python train.py --crop_scale_min=0.8 --translate=0.06 --encoder_norm="layernorm" --encoder_head_dim=32 --encoder_fused_qkv=false --encoder_patch_size=[8, 8] --decoder_blocks_per_level=2 --decoder_upsampling="nearest_conv" --loss="l1" --optimizer="normuon" --muon_scale="original" --momentum=0.95 --l1_shrink=0.01 --weight_decay=0.0
Rows from block 4 of the decoder of a small model that predicts nearness at each pixel, named by matrix and row number. Rows with one number belong to one channel. Each number is 128 + 32 x the weight over its row's rms, rounded and kept within 0 to 255. All counts start at 0. After the name is the row's rms in percent of the matrix's.
After each channel's rows are labels from the 100 images, of 14848, where the channel reaches its highest value: "lies over" is the class under the peak; "patch colour" is the nearest of a few named colours to the mean colour under the peak. Only what is clearly more common there than usual is listed. The data: renderings of 100 made-up gadgets, each built of a few solids, in any pose.
# convs0: first 3x3 conv (decoder.decb.1.0.convs.0.weight, 64x64x3x3, each kernel summed), inputs 0-63
# convs1: second 3x3 conv (decoder.decb.1.0.convs.1.weight, 64x64x3x3, transposed, each kernel summed), outputs 0-63

convs0.36 082 [ 97 120 117 127 129 130 143 126 128 128 128 115 142 127 121 255 122 128 127 128 171 143 129 130 134 123 128 130 111  54 128 127 100 127 130 127 145 129 168 141 127 185 128 128 128 119  62  50 127   0  98 128 136 135 128 128 105 142  98 122 128 127 126 123]
convs1.36 061 [118 129 170 108 108 118 100 141  96 137 125 131 113  38 160 144 157 129 128 103 139 124 141  79 116 191 180 114 127 119 139 134 129 172 163 130 126 134  40  94 138  94  45 115 119 122  70 157 147 149 126 136  88 123 114  73 190 125 151 128 145  97  96 179]
lies over: main colour; second colour
patch colour: brown; black

convs0.14 082 [142 124 107 129  66 128 115 132 122 126 128 141  71 130 124 175 128 128 104 135 127 126 126 130  80 136 125 116 144 232 128 123  67 128  88 116 148 145 127 125 126 137 128 128 128 122 174 119 133 112 142 127  91 108 129 128   0 165  97 126 128  51  91 132]
convs1.14 076 [102 159 134 124 217 131 134 138 132 122 129 129 127 122 177 117 202 128 196 123 138 121 139  66 167 160 122 165 100 126 126 129 140 128  22 127 163 126 128 155 124 189 126 135 154 144 128 114 137 127 123 141 186 198 163 129 143  63 129 140 136 162 116 113]
lies over: main colour; second colour
patch colour: black

convs0.29 048 [132  89 130 130 125 128 138 120 131  61 128  99  97 129 126   0 131 128  66 127 126 129 119 125 194 128 128 119 113 132 128 121 117 127 121 138  84 117 128 136 124 114 128 128 128 120  54 134 111 139  91 122 123 162 123 128 100 108  65 128 128 110 109 134]
convs1.29 104 [129 124 129 127 128 133 123 129 129 139 126 136 128 109 156 158 155 128 147 128 129 132 149 186  69 125 138  76 142 112 120 143 137 103 121 128 111 129 135 129 127 127 139 133 115 127 201 126   0 135 141 128 128 126 128 129 131 129 127 149 128 133 128 115]
lies over: main colour
patch colour: brown

convs0.0 044 [119 201 134 123  94 131 106 122 136  68 128 187 112 129 120 184 127 128  67 127 123 147 108 130  87 127 118 123 133  52 128 213  53 128 178 156 110  99 131 121 127  41 128 129 128 123 151 112 131  93 102 121  73 123 127 128 163 112 146 129 128 116  73 127]
convs1.0 082 [106 113 141 110 137 126 168 129 114 139 124  27 127 124  45  93 127 127 118 130 124 123 136 119 133 123  97 122 118 143 150   0 112 109  73 160 127 125 139 115 120 113 119 139 138 160 132 116 130 121 129 175  92  82 133 198 130 122  99 111 128 160 155 131]
lies over: main colour; second colour
patch colour: black

convs0.54 107 [133  63 142 127 135 130 127 125 125   0 128  33 150 129 100 127 126 128 122 130  57  58   0 125 126 109 118 128 145 137 128 124 129 118 117 129 151 129 128 127 132 139 128 128 128 131 139 114 130 142 114 129 122 135 131 128 118 142 136 119 128 156 124 119]
convs1.54 143 [124 129 140 135 135 118 144 128 128   0 128   0 131 133 139 125 129 127 126 143 152 151 112 131 129 161 129 130 131 144 128 143 196 143 135 149 121 129 128 135 127 123 125 129 123 118 143 129 127 120 129 149 130 154 129 122 121 127 127 131 130  96 107 129]
lies over: second colour; main colour
patch colour: black

convs0.44 084 [123 127 128 128 107 118 116 137 128 128 128  19 169 128 127  79 129 128  80 128 128 107 143  71  97 127 127 138  80 155 128 102 101 128   0 179 109 141 127 130 110 121 128 127 128 150 136 120 116 140 145 128 170 119 122 128  50 157 137 124 128 154  57 128]
convs1.44 081 [127 208  79 137 152 124 133 226 130 130 128 127 145 100 105 204 115 127 169 109 120 197 113 165 180 121 132 127 169  86 142  97 115 121  88  96 125 132 116 147 114 123 127 142 128 140 176 151 131 140 149 147 112 115 170 129 141 123  45 121 165 197 132 119]
lies over: main colour; second colour
patch colour: brown